python train.py --task="denoising" --loss="charbonnier" --activation="elu" --widths=[64, 128, 256] --lr=0.0026
Rows from block 9, named by matrix and row number. Rows with one number belong to one channel. Each number is 128 + 32 x the weight over its row's rms, rounded and kept within 0 to 255. All counts start at 0. Numbers have three digits each. After the name is the row's rms in percent of the matrix's.
# convs0: first 3x3 conv (model.decb.0.1.convs.0.weight, 128x128x3x3), inputs 96-103, a 3x3 kernel for each
# convs1: second 3x3 conv (model.decb.0.1.convs.1.weight, 128x128x3x3, transposed), outputs 96-103, a 3x3 kernel for each
convs0.13 092:157109133142157126168101156145124176112043180171105098159161182098103093174167093173119115063131075154215061171111148162031099118139133122105126149147124123135109135116135130136078123142144097134145152117151176116069
convs0.14 095:149126131139127157129115112081146126087134097147135073146154097177081116156154103134112136117169115097085136096181172083130137128072192154092108118074177097115165126107162196199118104148106117139125158180095122147113
convs0.15 095:133098133073105149123125165133141162113093120159178129115129133106173130162154115123092109093200142111125113114140110117126172052190137109129145109100131130148134077178124126116139173125123144147100110110143153127113
convs0.16 090:119087106159185093124089144111129126127131161122144142178094131173088157138090101128094140126223097109074119124148107150099143143147121170067134174048137140119111165129137124181122075105108139074148182143081125106158
convs0.17 093:145118142165058124151100165119130114175055125091133110161100118111168127095132141134125135178100170100119112134100123064236066116103168112162112138128093136156123128136096124132141113158072123118141112062148144149099
convs0.18 088:144158123180055165092143142127109149118084127140139123127129103190073135118170108097196162094062153147137128140120121105111130091157144127152143166051108130105171115137095130099170146096138115147142110237094129162087
convs0.19 098:111111171098116093107134110130108122141150088133111135077132067180057096144187094067164164146132136087116090126100114118099141129172140166076085085167088109149154143125123141150155127076121109172129133127119109146117
convs0.20 085:130094103117156184101115129139175095146126130137119140213010157172187093084133157114101133152202162113085109121152097114189131140117139126073113105162023171160160127145123096140118132101122109134083105231152136096120
convs0.21 097:112149128151039148152134144114121132145148139113047149098101154133172176117184115123120108184043117196158142167101102070176119141182148126136126078196060167127122127141132101173068141117113145157129120105136141060126
convs0.22 088:105141157124103118167165098134140135087126090105133165102139145137089206121221053131135187108110058163181157144104106111180124137121104126178097151026143133184080112122077100227170088136068114127152113163087148035162
convs0.23 093:131134165137124133103157126146128120097124106107155122080089143052143219103108142083123130116068174108182151148136121130143138144120156163105151078244103120091120123152100136139112155105096130131113127117184101152125
convs0.24 099:149105152110144093142088120122121160126153095150086120165051130126167139170126131138142114093165130182060128099136146154168089151114140100152129146078103166133197114202116135069150155128106119155125140155144084137111
convs0.25 096:144115108051193165150118171137105101111223092164087133108103120127168165086137102130122084136134094109151195148128117148127105099109103140127108076156077129123124144157121129067145123129123145114136107165096133177079
convs0.26 082:160117121181052092119123135144122131159085121115147111102117112081255119064078084152147127117096086130151101137141117120119104149121137108139131135062161118209093121104115140127159103087106148129130153035106104127120
convs0.27 091:140146124116108118155105089106125121114170139118150076077155114125164129161147103156166129119153118073171166120127129108129136137138117115132147114200126110100121121158139089133107137150153173116107124145122125102095
convs0.28 092:117115138136145101142063160148106146162109101096128179184163127088121165131115118084134144229054095113161137128127120139197090134078114102077107208106161111057097121106122128110099123177124141127097153139126118177151
convs0.29 095:113151119097222123106170124116106138133095178146147106097169112172162169123110144201093164121135179108153113144131108168115078162124114121164110149055136130134122115109115143174122149091136133070132166106156119147156
convs0.30 092:152135186068040129129213095114134167124071114118181129100135130155063171163177111169159110099082131125188108122093100107113160161148114142129129107090122176154088121128121166143113106111119120140108101142127156088161
convs0.31 191:134118133096159125117116125128133138131112131100109112076080065097096087094089082080082081060093062051065065133121141124135146130128133121134124117138132118102124132152131145148137141140121165132150151142141154160164
convs0.32 091:147156131119130144136139161132116151168105099144131117099170136123129085149172155105134178122183106136124143124099123103140189121178127178142115118161133123132070119076144111200145148089132120044144156116112124128125
convs0.33 090:094112148105110140101106143094159133078118167172103139117158133140114120125088121127109115123129189068122121149205133141113076110082112158140133085156108144085156100202148138000089104190160108121140091077155126130127
convs0.34 096:151156101137236086079110113109088101062153105113157108186160106154101124119111161139100108141160107131117162136102119104251108100022098130144137117140114108140137127078126096149132142109126126131097197101137138143145
convs0.35 089:142188151158126063163109110189145096095138109119092190175102148167084105138153086082146098168083144096112111164127169155112116132133116108111114121155110165148135107103136180153100129135117126145152106189074096076178
convs0.36 093:141129107138144147121150152129166144158032157159102142105108145087132137135101159189172162195120144123083142140079097063133191120177097110125108114091132107144157118099157108190063140076161109190139196088128154057134
convs0.37 091:177100093127086192089124143119109152178110118136081145094161123098156134123158131099156165113128040102101093145071163128161116172139146143116158121116152130159102130072105154149145086145159114231159144127021087085147
convs0.38 094:138129107139119082134141153097193128159024162114118090117060136117152144137136178157085151109161098084140158122050098143130177134147141118158134188097118104183082162045140130149090116135088176163117093124158118116179
convs0.39 219:134123135094034051121134138108160140152143096129144125095125141140046101113081133055149132153096119124120095147151190161132132103143160107158096073054120134139117099017119130187133167084116108161117093147132161153107
convs0.40 086:134128136129119095111040106102063078121116124092174149115124157090064100132131108120103092110121192168163160094163134132091123118107134085126108176131118052159133109112154117130128142113166121115093149101131185157143
convs0.41 091:107105096125136129093139120110137101114135058144123159121114114110126145128111119142161170134061139146161092161204155100012119115133120150108175150102155128113138113145161095083078134133169105135113152176093110096177
convs0.42 095:164062109120129158136133088116052153164144145123089154128120136158097133170143124097136119164140103133082088147172145192135040166155134149123112149143104174101085172188160158071128100142152155093094126158197114141071
convs0.43 095:071147121116146151159126130164170146117056089134151116149143149136119102106148134134106121073085121097199162109088091164237107131097130100106155147110191134094157115122108124119169135137096135060116150090089155202113
convs0.44 092:152134138139014137143112114104184076116159097101254148151074112131134131148168142053172141105157147095124135138177147117135129092107128120148093128074147099131171156116117080152148152103160115131118085188049153158111
convs0.45 098:098148156120079199139109096153101117158174080101088092130048132109159120127103130119111165077085136163132158198061158118081149135117109110103137119062139148152147129114128105192129130138089139179139138150124132112133
convs0.46 090:122148172157119095145101100142040164143092097167158112117118131190126142141127103081146103081104119123126086095123093056105160130160110147131147113211103144067125107196115117076121123120116118166186082210039131133109
convs0.47 095:099133124095102145099137134149141127103119168117071116118154142069111144072124132115123123109103160099129150130212105168013149122139121100086154080169148124107172147201088093049126144131142174066125071171178121114155
convs0.48 090:114124125137083131113152094128077160109106114157084112141128070129110120142110146108133125114064139175131124139107097129097135136166168109120141166107129086114175109131145110177115191125166079126138130179119177106141
convs0.49 095:092168101118088141150121146159142113113141180118077114116168130131089143121096106119118095144109166153114082123131129124101157144116181102157122169105121111180115092169110175127104124142118145150089180042205088067133
convs0.50 095:134135140173124149129124140105158136127157052116094148172139125108142139113127105115090113188121123053129157098086174102138089107175133106166165150105148161111141175122160139090148178104113127224083144138105135114150
convs0.51 091:170140153089168151097138107119181097111090099150122131124171142071049168115166130126105093113134089085178161102128096134084166126165117147142154138113080151123110169150152115165120072063104086088165169016199134140137
convs0.52 090:119151061156138100159104112125111106119099154131193125107106169084141096152157126128117144090059094130171171128183081152109084110059088145152149156064161128095137069116108096158150179117090102132159067090118181145091
convs0.53 099:128112116122170083125138158166065150118185089104069113105145126122169110134125052143220092135158105119144135165181093161005195123135098108122169079135093114128107121137104152143175086134130161068189106255043132148151
convs0.54 096:127129124068110161124121150122083089139093172129095173137101144140170097113112129112178110043137107141083140151099139090134133104174132131150131137141114134105146144112134111099140137162122097108143163165114090110149
convs0.55 089:117133124097142095147168093115120120135174138119123131128137162153140143135156131184058127084134159091106104144145153109177121085119151119117098142173130167136114179044149100237108093080124084128045199014180136096138
convs0.56 091:125110152158115173136119144118086138076139158133121172125119159153117137154139142125113118063142141196137154128147129158098090114123136155116123114159097112079152166154129149069085083157173144063109134057255088131165
convs0.57 212:120125143139085098151129116130133124122142116123182102120164136143138118119105094123126115121042165122104144136126127116094104124105133148126149124144162124107127150113124106082091111163098155096083137145143137100106
convs0.58 090:143148114126173121134069114149134121159129081095143166171130091104094139130154135156131148158012172098143173157107085153042158083125122118162118127104144110116137157115097086095191106166155154170136126151106089203123
convs0.59 098:151107197125144150111096108134155114066146124147142133152167106088164120151135129100195127153192096062084099137104108182172148128105132091104158170075208101097122151091122106247137136046135124150091068171132161139130
convs0.60 095:126156119155187098116128094116068133127094169190114098157150141182096159124145124115161153143099116088098180132144124163075073129069167152113081077153112141180147147192082087082098124148135061143111182110184087134180
convs0.61 093:119117129116128142090138166136105139124078128129137160081113128126145103133115164168105001079093129162163111129184142083148061149109075123170069155145134089160116136126139191155052144114125148080147160126156138115162
convs0.62 087:161156119147067126109172112180163182048157084173106117182086141108110099165121140102078114115110112127114204165062109110180153101173133152133127136137140142130130158088144095146125114138091116162099117122117130144127
convs0.63 092:109123128189130157120113095113120156105143129069140126084112105128110122143117148132170129114120150082146113149154086165101101147106091116099128044159135121114157134087067111140139132165130142157123078173111096120122
convs0.64 087:157096122080114136133102165077200157144198084123135134086090121096073094160158141162088113102123176102144164137181105127141082111139171129172099115122102097135130113081131110165182122143126118149130132133066106137179
convs0.65 113:082128116121130154110072118123132163162150108096161123096152119094146089105086144105147089136097122129100192144139128147125178142132182123147100128205071150064152106156134147106117171039157130042208133190129104190081
convs0.66 113:117166068141138164154158064114134171099121118114161137072155160106098138153091101154157116072051109115119116091079141062112073117196094114177125139107108122132139095065126159226137117065133098191146181080114095155136
convs0.67 090:123137116133093083142148093117175161157078217097095137150148077126131078169107153097122119117150092147129105173184115116079059133132134162121104116094095146183086118133059144218107116115120096143152162140182108098117
convs0.68 129:145130102092095075096068188148108109150154111155128118055114122156141127093059133083136122181129113077072157146099169161222124131087147121110126154129078115063146147093101029022132123115141114081080117194119128157131
convs0.69 092:085086156100195133142151098158145146141058083144153166089119148134135142172152079083095186149116135133138090172125130197051090149121140104170160093118106111122148180210148181046051109111154106133164209062145071178092
convs0.70 087:154091134121118128115077092102106129105178083159040126169133136115118121156088115104111195066167169142127159164127132045220081126158107154114100163100115090118108149127124145138146108133136128154089128174089173026064
convs0.71 092:113195150102135149132091060151153082150116117178056119098141148145119136107127184160164167133134101173197128110132131110141095101116161112154171138167114131131103103087107194139079068179140087097107108112105156187136
convs0.72 080:144102144094089164151132109155133139087199087117126125068131101088074155134108138177130129165107060127075122141080100133103151079124148132088153085174134109137115096193117122100118149119119140141102042083147166122137
convs0.73 091:146090113167133109130151085155124112161070076161125063155091115107110097132116143158177173147092165067105098140189138112000167105137118102092135138093158131132156123088115165179128111121113122134104145125202167083128
convs0.74 091:140129105126055109153165164126160176134083113126109107160125125109126113142154123111138157128140187132099084110178143168084130111198123124170155101078146103104143135225158096079134135107097162151187141139163116066118
convs0.75 086:119135152132060124166142132146119160145170155142126105140119177103180140085146060161102095114157148128157092178062092119099188132101122093115168141130142135189124064109115134178163122122092135114134164125062144143125
convs0.76 087:129122133093144138142097164134072132129098130105139139114137155146115115126127094170128119145131130117087056118136141123034159111209116129121088109168080188149118097187102140091150180115122137084114158137179077144157
convs0.77 091:134201118135136214099104143129114166130116050125136126126149144152160125096083124107097150093124162089085122150131153078070089108120113119168122150089164116186146084158134157006137115230139087037218225108045152105149
convs0.78 113:126163136119104151121086132135137136120114078154133145101160130123164103122178102170119132154054130113096147119153143167120111146081136147128153144007149129130151110125143142104149128130112105156117130184129095147118
convs0.79 091:130108151123118106147144140081160169118076106098082126081172157109146131173154101123133049130138076148189172144066083099163135103072132149095130132092136107140148141145114115092172134142127104181191103135092150119110
convs0.80 093:129191143130117131164127140117139108188073203137155080065131123118116115171124113119142064160049152152161112150159161119154000153097134100176124162132107107123121107125166133123148104124147112089105177080140166168103
convs0.81 089:155161122059138162157153066128126098159155229135101109078156140172128130123100147086116121183157091183126157127133148082189083122134090168149121113141100156122122076126191236086079073168115116129083127136119147091137
convs0.82 087:158141111125146075126153138141119159093230143160096124187109130154143112133130130124161129098127105135127094106078176128160083099133160106166115097114081128153134147177150198051028132114161112082152117087212138131108
convs0.83 097:107110104166105141136089152145202148154082096105151121105100124180063141134134140145179174129103067164139104087148164127097097170118106148103130147169084144083128130119100199000174121211138138157126132073093095143126
convs0.84 095:122128121154037206118105122184142119109197068138116149141125141162122147147104146092127177097133177140150136127122096122064229120134117152113119139121160140127057122114127178073163142150116116126163172145063109124080
convs0.85 096:130149146223135172077114090108155167118127190144087127152110138156196106138197089150076129175165119104130136084105182177143115110089119118104144190150141130104122221072122042043139159148125135101118116144123188104132
convs0.86 089:099182142127182086143078085176134106040096167170118153156163185130116046136107095146141123135115099133170174140192173083105140093122148114122094159142112144113157083106147169236142129085100091090128111088162106100142
convs0.87 174:114091067134109086136150102145174140176200135148117154096160116075141085097165078117115126125185111137134088106165122172181131146081120149137109107067089109137119095064076125150153137178153134156125134162135158115137
convs0.88 094:111139104117167128097129157091121115135094081149146095124161136122119137114102136103143152140183115090088109099176154212088100141143156130122147087190092129106130124107140094135126158123160134184135086140133125134102
convs0.89 095:130094157171163097116168131173208103116147039124118138140138084151195163131141125150118140157125144124119120112087108089106154122164118152095143102144185122125134183144107076176147058151144158070130038205114110136117
convs0.90 090:120149101155123128148171124166144130140149143111127087116111104133179120114080136112146180051153127140094107207064117097132134111197174143136121155101145191155098102090149101175083171127128112084106106130183143028148
convs0.91 095:136141119147131099127103119109127097112150144146162133134172146166081139070109100122171082168107150089218145087126098196105120163106147119123132097151118187127110126163116121150133088139090082129150137129123121181096
convs0.92 095:125113117072177115089148123170055173097066157157135139164087111091144180105129154138149093137160154085124207123026093173254154092055130139132129124190050131169126123104121155180123153129127106169168078087136129047113
convs0.93 097:113134143110131111139124114131136130141092108119145190125105133142153113103140157117149193014167109166137121151087148083147153159206079116124093104136148122157109152172100067158127150123143132099151210065174088111198
convs0.94 095:168115154121129118144094153118131153059183104130064154163118140173122134141081153146160140137063090153119147055098143132255147135127112115131141110092169074175138094073144148136100161119141149159137185095128108080123
convs0.95 091:107176093110087188126123118119130199103145094126100097109161160149159118139132125111093112104203080128074161128040099117175195110133173153131103134140161120101104161181092093072166122161122160201155104116109162031145
convs0.96 091:130158102203100140132089101143119121116103119135078196076110137115171161115145099120161172129093177080076115070149136172125170148095095133129126115176111107125136136125128152073107113075140111102171187157080152075167
convs0.97 093:164155107113133163092104151144166111108056108159150109164126071097197153089117120140145158115153079147129112134092091131064203129063146121077163132163112156097112123103108120106151122202114158161149109118117167110095
convs0.98 093:098154114113187166126073116099105138077086126118198103131177115107060128160095125127117147124145144116119140148147145109106114206090162096100137164118139121078162074138107144141154075112097079044148235098200101189131
convs0.99 099:162088131123198140126078137127129137141111109136152082187144164098126067121161088125213101095107106117083110091162118151119153073194141145108115100174114124086121143127073191137201124124148156148159126181123122102142
convs0.100 089:086172139103132143132143074175123090156101159092131121135111129137123138149071151082124185135140126129109110156068129172103150111157147113124138094159119126187121112139167069162103121097123125148135120116117157094119
convs1.13 107:116167121116101135124116136186104122107107156088125191156110134159098125089085145111047109184109137125175152054116155103202153145189077141075132153097121139138140087189100129097090138182102163152076117110162166196187
convs1.14 113:151155115119176103110133096173151127132101138129140156172132096180124057159108117138157140118096120137089115119126135120148112092068123135174185074181180140146161094121158115108121108102113166136189126185131109153108
convs1.15 102:116140157148096191094129147092137115099140151086093101168068114120144134107131118081129142093066113110147122114061150062062133109130089162072152101149120139126111132114083092124131134162183101156113127061115127066086
convs1.16 092:152144148106145102145175141113081128091076103140143137129107140124135157127092123105093113106192125105190163137139074144155084076108089123148127134187132101125129155153166187154104174093124157130139120101136124178136
convs1.17 103:147179153117125138114136088123169186108072132155108162129095145133065163133146141152039120133131152137190139154122117169158184151101116134127107145137081083088149154083136178137129127131119167064080111204128103128141
convs1.18 102:133115145084089062139109091147098114103138109083095176149122132163068120135167135104146076134141142117106141094098108120190124195172133124152121104126159122139180129124096117132111179158155102135151140150212107133148
convs1.19 108:107114136095164167117106121144177116136145088181131111140110110112161101194135146155197172123043135131141156126118155136057151146160108119103133136115141158175131126195131097093117141122087128148121167202093141068085
convs1.20 099:115127147117089119119146103138055143110136110127140093120119143202120134134207097134115110159200176139115152114144139085067150120051087157175113166122124172162120127155157150126107124137106136099125089111159142093136
convs1.21 104:147158158139144124124097141128133151148091133113178170106085125092087086122140150140123085102113121122136117097137130069150151115126107075131099172135154129125129148155060190128185093166118156157127085161103119126140
convs1.22 099:183083093099074085119082090128059165097143142106121126147122128084088103127122156077193108054077092101122097150201150114137107085088152132137159122148103124133128127155111148153195158161137125105090105049135108151181
convs1.23 104:106124156078152107122175141135121121128098152095128113159143125084182106123081156126098118145164120145087147157086113164091099118115134169166104059128133114143113145115177153150131162118117082123149165101107160107200
convs1.24 111:170144112158065155112134104130102139135167146138105122135126128110159171137140118116168164119111131163122085167152130177132054138112160135092110145078120096124117116093121156159154073110154152139144162171085121145158
convs1.25 104:113179179105126150111083127102107130141129117179191114125099153070172118080108163102122091205160117127166126169106099080173147117097135125147120151068053150128121120106153087158109128106143195126104220075132130158141
convs1.26 094:106146120173165144137209136106102143110130075105133126152199138081025124151094111119135128114062127135161119123121121090078123130143107147151118117129164087082124133115131081076141093112133145121161136156115127136131
convs1.27 100:203139105145015115161113101123094099091129099161151151103176098060165162143165126094191151135135151153151136138135153105061147115117151134155113095105146093129141113072131112132180056100123196197162121089101113153125
convs1.28 099:106150143088180155147127133117078116111145106144115073165132123135140121149059057125058131147252168130077142136107174116157125133109146155189133122115155133110099145102120138171089172166142130080120145131130121147133
convs1.29 100:144129097131094145082113092093094141156040125131128150142110141175041114139120116082102097142157116127155135179075138137210147119078132144130109160179153112176138118098138118191064122124195077174130112199096146143089
convs1.30 112:219137146151168191086158124179149180095129105110109150130123156103112094123193141084141154138149114178112162122145046151105147113107123176112103178088093138099143155074144165073048120123129086094105137094124111122116
convs1.31 058:125152154147124118146084149098187164150149184108174121110165102132186150108143116180176137112156186116150112146107140113143088129103072108157133130111100172166121159118105129088087166058123027088117112052094137115099
convs1.32 109:102160071104081106138010105104129076136149116101160132151106065113141114075124163128127085146055107104066150143096163053143116132197194111136145131121165122099083099170098148089131149185100087137144104092142095103119
convs1.33 102:150175125109102121148116169126132147095140167134138128121132146161102129151076133122121177105154168135119148131099125208082072071106149135150122161099120157132133126072168110129118098052157051112152118205112087214158
convs1.34 105:151165189149000112167152107132163134209065130153142115114131125115115034138106084126089075140122088111124157172211169116041163143093141074156140119110123114102176156122134141128122158230123099105108094147096081120178
convs1.35 101:169125106167177124083068093103084123144175142117146146171107123172131074143136060156151137072144085124145122188126081118146108061147072131194090135109170109135119103139165179166055160052154118108133165176166159143134
convs1.36 106:117081107146065073153129111117140092099193137118131089129155155095146150110166131097138137091108089118082031140083118079108181132129141146139135139123120145114154159195122169095173105165177091142099187122091094103111
convs1.37 098:127084137086160142185124111129147138113182113103142118163129131112104112130077123136181149141089143088111101110129116091144150095154091147126106138048122142132140122111149114115098134121117113154143120204134121131135
convs1.38 105:133096137160120114140112144113194148116167118106055165107172140100141123105130094131098160134051113129200120118117153085129147152189096138150113140127070135091114113092106129095139172245080098110122111096151094134109
convs1.39 038:115141134111030144173098108131106128101247114119085146145138138121134116131123119130109131116164145154137136181199140216063092025081144149132141104160144129141155120081136132066166143127101104116120086138124134116091
convs1.40 102:174189147158101118119077113157095176127064150137125120118131119147153140141158134078052117104157171215161147101107110104139116157141151101124167132136131115141144129171086169179077134144119158108131151133175133090099
convs1.41 103:160096164127136137134151108168163111119083148165142082120085115118091158091113139096087115097188119127156131185147119127149182107081114123137179128142100128123107113170088134206144133109158156082087139154113115145131
convs1.42 107:148140094119116166120136113107135114145149101160125130106095120155114139117145115153165121122161099133143170151125116226159136181158100138114144101122091188133111108125114124126074133126125112099109120128110132140130
convs1.43 103:150141102099134124116043156108144093173130116152091071113170149170123175111132091100095112067115139132195071169125136130142109135124154115123091082112095098140149155114126154182084138207147136041086115107094140138165
convs1.44 107:175137080112215098078067120077082096144142132136148106081112107188126149179171109125150146136136155113102137140107155057091079145095104125144122125149125179162126104139115203101150129127146162144166158188145106147128
convs1.45 105:150081135059136119122123118130135169150122126122146106148114127136139144154160130090082139136195143132175088114180103079170180141151123109106113165146118161145155158108125125089142094118111074091166078129198110149089
convs1.46 101:147085089157183125122106132107091134139103101134145113182148120140071109141136126111197140089207109121152141107123143117145154124137171137140137169110113085097113140145117152170084133086099126151129159174116109129121
convs1.47 101:139113135120177171119084165134150081135142145079141119114149131161133158075133097082090135109212143128166147142146130067255091118141115135084109088084153101174151127130150066133125168063151088129169144053177137144159
convs1.48 105:115154148142061111145142107114145131115168162124156116097183151181110115173167110091126103101157149126143137077058187106104126124152120135167193114118106149152135140109036128126139094133122124115111112163145099074065
convs1.49 113:114112158121116130119099150121085122116149098100092103127129160119162156159156131152097094153181134082105134096171082068120148117053142149153120149153143108090133128136144131136167117142172127134184121118089084097140
convs1.50 111:109153067134165085134081132148090127156113159169042131145155142141166151179125093141135159103112110158137081126144133144140112088163168141118103124119142106113110142176107132170109146140076171163161108206118139109102
convs1.51 100:162118160121128120126119103150177122090154134123115110142115141110153203097048134061103151171095114176154161130072131068187176128165128146150136168141092143108135147152152106079144066121098155136095135153098149187142
convs1.52 100:149154141163071092151146111151113102084153087098132096118172092175188102091136074078089117148151176125162136172154131136161154157088114142130122130152122097083104120107121118139178123191176146198122135157162108148146
convs1.53 110:163115127162082134117189132107098110141106159137151069199144168182087128142081138144117125080152058137064113139054105113210118096106086127095120117127135100160156107117133114083192146142128112122142152145140149195089
convs1.54 110:140097100116155147144173102117153132109137124154188144158147142163120146136139114108193150090150200151123131143034114091091119126220144135125132170085078114085133158143163110140151161135129101182171151075129144145143
convs1.55 099:174078111179105204154151156119157132130150086110166175111107149139113097061122130139136170111098160108128114106134151085067138119168134085099087095067115137155131140142148166086124133166099073111137065169122135137146
convs1.56 101:112093095139119145118130120075077102098083186144177147105147117107090131149146094116073115133090180111139152148148123156177134161180122127156141097125126161073062071135170096186171089098102151100160089111179100155168
convs1.57 042:108079114095110128137115129084110112145161120113129150196187134168163163122153121200163141148086168128141126150135102223137135083076154238232129240164157125129109100077143071108124168137143115148111141094137158157112
convs1.58 104:107139166143149149137138069182099166158086102146109142129104132143202153133101088155152117109173091119110116054119146148182129114101163086146133058135126123080104135124167085158159130169110131060114118060169172154155
convs1.59 115:156179137079105138097156133085118148132142126135066188140131107121096136180119134131184147179117098112111125159084062086158057131138136160113142110114141101146139135184139121091135128100075171194117157159119171187132
convs1.60 106:164113152134054138098084054101130153081033125094169134132095104115138158126091118115104145110163115106165112104149172105105121162184119086086167160099117170141149137130104157184147141121152122100185096025135097147136
convs1.61 106:112094144103108187125159142096107167126080160168174163109179115138105129126142205122118113100094136220175135161123016150133098133059194103104117134138151157124113123090090143144129103142102159132106194141117121140124
convs1.62 106:132116161124106141082139136117174127153037098085065100122126078178184123135140111105131137166107139140153167112017105111164056157117083090137118132137114111126129140154121182113142122112135103134112038179117089142124
convs1.63 103:126167139137119072119141129117111191129093156137136153117085133152122142119166149047111161073105112150119144194158062161168068133080067114133174129086148141147160137078140147138159136164160074168143129138237068146148
convs1.64 094:091108163156154157147129171103085112115150068102082133122157097148096153156152161100132094130139135130175089092138064156131086100126086110129111079136139161146096142168176118133137183110135115145159167120139125133116
convs1.65 057:105154118109153146140135129163059094160075143148099142137180140129143150123146147091160132080131132134143154067148145087017139114075108122154152095102120130177142139132104187161100095123120150084129140087102091156125
convs1.66 060:141130115088061128122115158100129154120038127100138127139151097142164109112103161132124154146133163123154136143143166210255174144106129112121121108122141134109135115099089119064137158163129110123126111123085092115121
convs1.67 107:164122104134125140131118130129143152087092147078075121127117105154172101149152167108111120118120205116150130165126089154108113129107102133087131113140125135118117145157109142155144162127143181126148180120128146150098
convs1.68 040:143118110110208136127094102096135171160126119121151141111138095178120100171140171119111152150107067150108197171158193118071164082114184143172115155158124152173191122136129167146120107105136158135155121104133125117184
convs1.69 096:124141098157038164116142192112145180099125157130164117175098125098111092114134220141123149088133150100132157139150044165177091122098095093090162104118116116113118140119153183159101098101126107093158071160162117144114
convs1.70 100:146155153140207089176116136137139099156148147108149118122173124105141129112122176084084117147130114091120154127158090196084128109121142156140164151134104137140156108102110099117134135118120090153116160166131170119146
convs1.71 101:165208129099116130105093106157169120098168111098099122127122100099128145121154160086117103126041105100067124068089209108118183149195152123173113146074176058089097175165162139157153128128150192096135121074115071150170
convs1.72 093:153119135133178123080144101145055159128099128074105121135116090147168161134123129100161134143149112106148113094097096128140120159186109136170133093167169104125134184200134070117141088137130109114157159130159225115169
convs1.73 107:142149113176100129158199159143174127195196126141099116124080136124164179118109118137145153094196066060113119114103135065149118119101084141114137070139114136184131124141123139079032149097113110139108112107109147109095
convs1.74 103:096134152126129179146120160098150165106190149117101175141124096111136154104128123195168144094116144100110164131160127128155111177110162158128169087100133097084164087114079120155158074112137077124051032042109126125180
convs1.75 098:121124111120184153105094113154131143129070124081146098159146148124147176052108125141136119102064142148109097065126120157114129082094109138088111107151127099122150163182089148118105142139182156124091087117084124150109
convs1.76 096:116150179126070144165092140162055114149166140123164106149151170077095154135151095087114134153210131109086099128093106122144134122120089146160129130054112151082114125137124121198084189098112139155118144224047189129057
convs1.77 100:112112112128131188100084096122103072098113136091130123135133152154170155091085139125105168091136166124185167100082149124195139150172124145085133107048097119100151118168151089144092141146101114145190164125144119135171
convs1.78 065:088129145101136176101146157123106109157225206131137183143148126149108115126140159128163157163142118155096143138139116162175131115122111133156134078198157108114103128166121118144127111165130112111115078108106135083089
convs1.79 107:119107111181178166116106113113166154129251170118165202108099091129081121113092113142091141149154135123140133120159163129058165172167135084093148114084154097167120144159152105149165139104095124104100152154114024149099
convs1.80 106:131128092079090108138097148172048118155186124127046127102162104112149111146135157131122116157149112121125076131167123247146110114122067100135096155149116117101130090143134047192134101161137158097168115134115080144116
convs1.81 099:145122098093122196117125093171139120068072132171124118118204118133100090137056154103124099153167041128129149145090146164095078079130097110137107150168141166125128142142128122161082120182175130117107122131064168128112
convs1.82 102:135122141148095170146087140113093117096132165106156110126146115164133127108147127102123138096099105109156117112121105181176081071088132154184135181148155099122171134137124150080114127089123145132107113214135119158154
convs1.83 113:113206128083089128173136144196165167111182159137017082092122130134173080147144160154131097163105109083113147112109102087095118111158136146110121190149112156179099137116121166202117168188119128174146117180089146036109
convs1.84 115:096210093093145102132189106117100090144079118099156127119119115079101133115127126101139114107148152102123160126148110078160060100175097204091154167129075107105104114138117161155109136156127151133133177098084166115113
convs1.85 113:149136151065114118125105127201126127096107132135103139138110092099060147116124133117159116190042079128148125077083178118124138122105136112124167104083097108127146173154132147176167107176087139098061084124082137178123
convs1.86 104:199113134120108170124127160131123164123232222099174117125157151173162118088105144110121138148155095107085083124112091122143156118179148104151115130129139137154186153148116152066104137114117123151113106126123149082129
convs1.87 038:208151151171114141117134047124149160175182133110098090129151089159122133130165181123104145117144159140114124129107053170056066105143163132103118142121159153155149139124150159110143134190142078117162095083165117120153
convs1.88 108:066178114124123125163131119083129134179217135135145154126144150153125154136077122077169119064104210070126156108049128148218098132152141124136131076123117099109124127156152127142139136100163121170143199043168108106136
convs1.89 108:113107101191123086139149110109123117165110097167114063086122154092110100145113116120134154059127125164164148107149126042159163122153175108112118063154106103169099124082160150115152123114111109152125082124157089169131
convs1.90 100:093073090105130161141083147164175154144123132117167135117181142115110117137145119174142130151075124101170143065145132156158099140138102163125073122105098129108084204159149099119152152186172079163107115157111100138142
convs1.91 110:140097112098186123121059100088116100123167144060116152153147149138150116106146126086058171145084133114137101152148124075163093148096182141115057127125150121182121138110096181116142144106155086164140102131119091070121
convs1.92 113:191145191149088190145129170156143133178128138148151126078089144071141137150120097118165172099098130139127158151180153088092099117187188103077126115109137129124099108102084126098102186142113134173111145130168134142155
convs1.93 106:136100107119150164093139136116116125170105141110112179149120159154084115127094115115126129131053208099136146130143141149174135157118166114116171148143103116111123156168109147127106177133149085163154128110109083105161
convs1.94 108:093161112122106110117095094101167173114165151115098132105136123097123161119098091121117081136177117125071109170105094116003081071170147121142170109103186090141141131151144155155103161149152081086151063199093136128106
convs1.95 113:158094127134143067150092158139148117182102073090158124129147115136108147080112089103143148127078177077120146086096139062053116174187116136156148069127185129099114097158088121162132096120137091101152128162149136112165
convs1.96 103:140131122136159091152115120090139109086087070149155124134130122074137198073091146123148173125182176135148083175117138135105095098142145083110145136099102097101112146183149116185137127131163114133127139080159130134139
convs1.97 103:104085160114075160146137100182146139115140127113155105104125142083093133091162074149155128139141129118085155108111127000134101139176168114144111072105114087150148148199120138161118102100125126109122136154138156138057
convs1.98 110:130129105073169079169142150148144104132235143102173155096138131112092115124152147104108177082084124124155128160104131132115177072074109094183143113106117069145099145130171099202156149170196080078123062044077128162160
convs1.99 107:125159167083105089166169124158137141099119116097094147176076094177177177136084068118191137121180121164065122050140144130100120134129154080168129147095187142132143098063140085132068129065108146174121109101093139107147
convs1.100 102:181076121144131159150110166214119147153141090159156104111177136126096131181125107131143116076154154104109132127177125143157109095168084124123115096162165127128127125142150147066135130096181171117116128099077133184194